{
  "arch": "res2net",
  "dataset": "made-up road signs on poles",
  "crop_scale_min": 0.8,
  "translate": 0.06,
  "hidden_act": "relu",
  "weight_standardization": false,
  "depths": [2, 3, 3],
  "optimizer": "soap",
  "beta1": 0.95,
  "eps": 1e-08,
  "max_precond_dim": 512,
  "batch_size": 512
}
Rows from block 5 of a small image classifier, named by matrix and row number. Each number is 128 + 32 x the weight over its row's rms, rounded and kept within 0 to 255. All counts start at 0. Numbers have three digits each.
After each channel's rows are labels from the 100 images, of 14848, where the channel reaches its highest value: "strongest on" is what is common among them. Only what is clearly more common there than usual is listed. The data: made-up road signs on poles. In brackets: how many of the 100, against the usual share in percent.
# c30: last pointwise conv (model.blocks.5.c3.0.weight, 480x480x1x1), inputs 360-479

c30.8:091124165204132124115120169181134187123124111118172137130154066058102084150133137094124110102216057161115157131104138146088087133157107147078153149088083100130158039174140146126151123163091163106154123139107119161157136134151107099123040105100117081121164167141127139235084121164145119165146131140123105115109163111129157130144114095161172131134071167168174118
strongest on: A (48 vs 3.3); P (26 vs 3.4); H (25 vs 3.8)

c30.23:119143163146164131095147166175107161061125129144162118121138121127076127120119151077098150117086086202130121111170089120149067165146089089133153147059068138101159088107159128132107182100147149139097136065086152126151138088098064130151110142063106143119122158105125093161131108156136081079128049073118156139178143100106093158072110145098136144120130110096084086
strongest on: triangle sign (48 vs 20.1); % (39 vs 3.7); crescent (30 vs 3.6)

c30.358:160130138160090124119117098122146148103129112119158143113160087092110183125168122137089148159144160105180146109166188128107152127119127144152165136164123117059082102110064127106190162115181181120143105134189112129113126061105093094136133154126109124108107122160108076071142112146141138069170104147099117100099085149072137141156150106121106115148146100126147116
strongest on: arrow left (87 vs 3.6)

c30.388:106158135127104141133120104089138131105100087188100115112107136121157142099127085181109111121096145158159160162136104075138139073151147119167082099115136164187141139109117146117100119103107180107145171127093173099129104157092130121088146133091073123094161098079155110154092152113113155128113098167096088112097177138108120211125159138107072108106155139067142190
strongest on: & (100 vs 3.6)

c30.283:179087157135114112110112133139167097124139157117221094160139139141162106046120140149175108165124137088083163118177132126147149120114161120075131157081155139130102112135135180124159072156097136142146159144136191113127111124128126140149124143135154124164120117137130086146102112163118138114135120132111119105086112122108089113121137130127099120146092141132094165
strongest on: A (72 vs 3.3)

c30.389:205118114074099100083109171149130111162150116131128089119156185125162065156150178093142086080140101059149177084113200150117116134142189135149117190159069144164140149111141135114163094179082126119106155106133178125136149158107078127098144102041144106126135098106149153084144127179169122158131167162121147141114131159147130127112099107119145106124104147091165097
strongest on: T (91 vs 3.6)

c30.286:136090109111167102122146147097088059087098107137157162097160080164154148117107142073164106139140137140142137152112158087172143184113104139130119131160096106095142102166057089101184125107097130150139147103106154141103140140157088080131164109107093123066107121119124156094093183131101155131174084150173106145143156131210129099151155154060170131084117124136145110
strongest on: triangle sign (58 vs 20.1); 20 (52 vs 3.8)

c30.50:109114077122106120123091136112123118107147176149150142151102175169117099123130103149160119097124157154069166121118049190111120121136171130165098163027114135121151149149115092073142167101109162116153130128163124087115092120124165169103107090166155130121171113128132103126147142087125094138161119071130169120091155129112130117152114093131125112072075120067107152
strongest on: 70 (67 vs 3.5); crescent (28 vs 3.6)

c30.272:210137105156163131213113142151148149092155155168152148083105172122135064079146151171104124097066102122095169092092129099114183159120111092161082058169136114095136115161148134105126134086117104153099103147135115123123126212079105114045121162156080106180148059167187112124112079129105158200087113126092098170138141127146100183151111116152096134140126077156118132
strongest on: H (96 vs 3.8)

c30.220:156104150170180128084158100147037098128135186118137135188154131116177096153166240066151094132144132113147167153096103086121172118149123130119148067099117139114078100090093115104124149144132150111148082105178132174126099091197137134207168121049194162164117161152180130093115130110111165116160063167135061115115136074115136151138116136140136103118154107112130154
strongest on: heart (100 vs 3.4); triangle sign (48 vs 20.1)

c30.318:185151148137109128126121117099105086157165084157081079113150123181127126112091121186165118154184126155134199180121129124104151158097134110071129186141130114048087148131086087068117146065120147136099106093112107116156084164115101153109057082106125137161129094173175150177119107142058154083141133130090109092146161126125120128173125065104096107086124126158151122
strongest on: 70 (57 vs 3.5)

c30.166:172099123127145155125155124151079169094146140100135099132128144117128158147072184145133164125112137137190079140121134136114156073203143143124146095128144135157115139117107100122090149147106125140142137106167131100137118156097146141080169126130118099056132122142154144162110128078079107157098138080077112116102150091135196099070116091174149141129067121114138162
strongest on: 30 (46 vs 3.7); R (33 vs 3.7)

c30.308:114169089142136171078109100130165143121173087125119165128147140159148064115099134135138146090134122123063130090195110077158115175105075115150164139116106085108116146121140161113172105095094091130188128133128116120181153141137109136121130072132139147183103092101121100150136152152169102140136073108145172142154151111120144104108081149166105129119149136126159167
strongest on: drop (96 vs 3.5)

c30.52:122122114085143165085134155130154083058164147130113107146076172174122155138151181100242132163154072118159149154150081162103128124060134177130101125119126143203126154185126088144179161101156149128110078087157108091126104143189133130192070167178164098148121122126127131095141121159124135191078067097132156153131188117100110193164118179156114107091064140159107157
strongest on: triangle sign (49 vs 20.1); ring (46 vs 3.6); drop (41 vs 3.5)

c30.39:117160075169116140063159120104056140108083160130148147144131086112138131177091112135118221120151158142161119143136103119142194153108110091134171084120115111131112175141091073153135113132110073150169170116093129090077126114131180108074184128075094128174093159105088084149141165126177121131148157112093167125113097160103108173141161094142188096127229147168139070
strongest on: drop (100 vs 3.5)

c30.65:131131083136115109200124149122133106114099129132107141113131086106073118119136095114134133100112171122156138159092171122144127155117102106147165126103198168114133194148163137128099182154117222144098138074060137072136135146103125181105068118080170063139146123086170136125155080105155089124101141132154046097123115124121160182128122101100127087107112125127083081
strongest on: & (100 vs 3.6)

c30.117:154084101172099166133085169117089132148206097137115122180149152121205053126135144118120160098115163134141164113083113096185125104107105097146157131169130150125114121148140091211135145125112072202087138109112135104104099120129184082106055093113124113179113123057117132141138133125094157142108149172147122138137132117143144099096122145139157116168116198124119114
strongest on: triangle sign (78 vs 20.1); 90 (31 vs 3.6); heart (30 vs 3.4)

c30.268:138151116122123148136116148189164111144146137148187095124143163162197135163123088075098097187118160107112075125105140103107118147124179144163126088124140118155186116112147146110121097107146124142138083145153077156094115148167172069153103127151109078162105098145123122095194076104065131099110159187082138138065176170138141128106132093117090124074142147154072235
strongest on: triangle sign (66 vs 20.1); bar (45 vs 3.4); heart (37 vs 3.4)

c30.169:186109098162132098120085131116158082115145136173155116094165116163153090136114117097172110137127094103110150145145111154118158119089105162108171136178160086096113153106115118146105141107171136116106102136091092119141120105138085127097124121099080103162141096163175159084114168111180143108109134040093210061068162142090150144137121099134117108116080114126119141
strongest on: 70 (100 vs 3.5)

c30.433:151062152197135095109114149149141110070174122140154114114163156140146025147167157186073129144134104174137137082166127088090162180103139129077076169096082083118114120124106119152134073117132119112153106114145100184099123113101169096147123104104154090150121142145150093108127123114147090109141119119107121160156117182097090138143092083118094108103068160103158090
strongest on: H (100 vs 3.8)

c30.17:132171122140160123158166159131154232160141139109113132163171141162092105106124150136072105131106118126114161085114139101093099142135096121118084162114130152134074123032145107149177075128145095184167102124116133103105150067091130128080078081099129095091102138101166165087122125154172090127121096125122138112147117115048140128084154122090093072129127145145125099
strongest on: 70 (99 vs 3.5)

c30.76:102097161103131091124094130114197118148099101122143142119137166161135121106117140203186102084114120080141166154134159162107149149128156115140175151114146177158128110150121126208113122166062148069126023110124130161086114191133191185082137121155134200107104066089096156189126059046087116162125151151101122168124173122139151118123174116122164091183155107167127087
strongest on: triangle sign (43 vs 20.1); & (32 vs 3.6); A (25 vs 3.3)

c30.142:117105137180175121141154151111096161104116089107133156159113118048118186130080150118060121103150116094095174185179204100160098171119158111102121108132103132128084129120100172145145099155128053144126087114146117168167158095140033130125183082124170183090130168080101117155114123152177044136139107117133144175140133187118147117120108182083122146095084104092122128
strongest on: H (39 vs 3.8); Z (32 vs 3.3)

c30.423:188169143141145127094159127106160095145221139075114045103121171126095113114063132092095089068134147121108122105105100127159145108210120160133120122115121112174173120146132100096215207137125151126063113154101083150162149123136144133073094113078116074126123162150176139141120141199116125130180067130152085195109110164131130120159134136087096132093141146147126091
strongest on: T (69 vs 3.6); E (26 vs 3.7)

c30.205:115057115161131210205135093142177174136104185150158125154219154194100176146106202140105141114182119121095136112085148113140140157110130144101129119149167081104162132161123109110134088160195089144093109178138149146092129159080078192126143082099152188129127097108096137123132055118146191181208110121171156179183094109133128129148217161101132137165133116104108116
strongest on: drop (29 vs 3.5)

c30.22:144228101119066130108109136070115134115145112131155124099107072119110167092105107148087106116119077165139162108099119164146145143094183146080159125124104132158133115156104131078165112104172113130143111159161176107147149153182111138070087150158106119133142112086104150141149164173087121117098164101146110122109206109184175108086159178161142139132130144079160071
strongest on: H (91 vs 3.8)

c30.170:119090183104101081092147138097113135186140176110183148149163117154131091123093141109170145214126113187076134139101130124059117141128154145112208119119130154175162135137110140093121091102119150151119132158149121173145060073097163121107049154098216163142134154164127136140107088117081160085156101121174161047127081097104115121109070125160074154136105102102108165
strongest on: A (90 vs 3.3); triangle sign (67 vs 20.1)

c30.386:109131140123163161175106123138163123108176084127129140134142143122043116120186153135186139119188108116083145081111128102153120112155134148144141155130142123041120135097080098128177094122104142155091087161133087112189132130142106139083141090139140127082089084137087101131140123137193073109054178107117099098106130126190175094124124100126136167113108107147100190
strongest on: 30 (43 vs 3.7); & (39 vs 3.6)

c30.94:123132137138146158109155093150122195107109174098126098089096132129136117144124088122068128083115102181114208143125089128111126079107112084119122154116130121151180108131093123165128097100116117198147182139168128071129129130198100152111105090173167099148135076127142146091154138149151164108222113183178121079190211094111178204065146168186150062119074155114125088
strongest on: heart (100 vs 3.4)

c30.438:185130068111101122108135123167105140126091147135126139107130158116165123099158129125075138099125057116151103115139143147109170149150112176076191157146101114172120117155171136129119156109179100142083133093135112080118132140074054127140177119153144130105143094118172135106157145138143145189106138099099121140113128108192108155141136083129136097137170085083060080
strongest on: drop (72 vs 3.5); 20 (27 vs 3.8)

c30.328:130092089168152087141120149221132082190140132168059130161089168155165091128154148158090132105120103122151136120096084161197111141157095139129214063136130126120159100109116143092096111118120138121132167141154117161105163113097108129144175107145128165115060094120132139149174118183130139123101156125105141176110095106127108092094105115128125113144118120181137107
strongest on: A (71 vs 3.3); crescent (29 vs 3.6)

c30.415:102100109053117121127091102174140143119125119163156120108177133156081117115147133084119106113090120116157123129128105132125137136111146161118145181088133111149063126136152118132050102202132147135086149160110130124107101170081121094109127089093152112086144125114125123080176139099130103140145123168121084151132132091104165087156123103156069126142080130112126145
strongest on: H (98 vs 3.8)

c30.79:111116168150095183144107164101155116136098097102090128132135124131168154147146143135153089123168128095137229129151101123167138131142110137095166085072142169168158158179129139166134153171116081061123205094078119177154150164105160041155140151133109043154111095157113097117118121139132157149139162128093169126090116137109210107112070121088088118100129141125106092
strongest on: A (99 vs 3.3)

c30.258:108103151148221110072118106152146137090085067082134200140151134111208183103146111105117147154105122105112137091139084108141088111156117117081129077151156117122143060101163091098138149152080138166075073115142113099094122144146116102136109110140138066202180086090153077112140173121090100121119108142075133119107143133124129108139134129129169078074118127152149138
strongest on: arrow left (99 vs 3.6)

c30.126:124144089122137157173141130110124099042119127135082183170084156121135159131113126117135147161159119121088133151173093165067124125128154114099128116160129157136131122167142103155120115187150130128164094096163113114145119086125121109124149124094125120104154143124110136088122126083103123152074095143095127117086083115152097144091108179152238075120199118090143123
strongest on: triangle sign (52 vs 20.1); drop (51 vs 3.5); R (30 vs 3.7)

c30.266:101158174121184176121105128191109158115119147121081130183156141142138085097094159078111096090074146121122066099078137130166084102115127160130090090088130105162128123144076159112173140106216137092090103076144069093078139091145155123134108103090144114118161159191146124131174109116182109169096096135086119121132127093133147128138075166120151162123168126125136085
strongest on: 70 (100 vs 3.5); triangle sign (42 vs 20.1)

c30.56:139135153173175139158179152164104175089126166073125125115198110159122154123102143153135119129129138111124099066164165125102124155139117091105126093088180159102138114136127098098059080152111114110076132158127119142110185094150107134126077104093092149090142115103158101166128134162125084088157099159144115089111108154137162129094174173117062151161182098112140130
strongest on: arrow left (67 vs 3.6)

c30.337:155145117096179165112149135097095117162149114151086124116138170115161115103171121125089104035163130088095174203147129144127218052171157094172110062164130100062127180129129133125142150083063156185121146152135123068102116126096089119059082153159121100157162103134101108140118158126130139089140159143173138093169138090126160151143112125125082125134131101146122143
strongest on: & (99 vs 3.6)

c30.429:146109115147146139086118144125184099047062112123102036093164140174114096154173143166134160142148148125106087127081095136108069114131108177137134192130177103135189148130162133209093114140114160172083142151131190170132051061133131118163116139156112077118142106181123148117206200098108139143135162154066113123116127173088111154131118127112085093176113128122103114
strongest on: drop (99 vs 3.5)

c30.301:167118104130123100127167126172083098109078121115107073102099166100125135183134117111076151099126146163107124141136168066133151113109151155115094126168139154106153123093184147194097155156108121137145098164120102098127141154131114094115104108138146140079150113132182112060106108116112131100104138169182102101111172120186124072179098101125148111170133094113142131
strongest on: & (100 vs 3.6)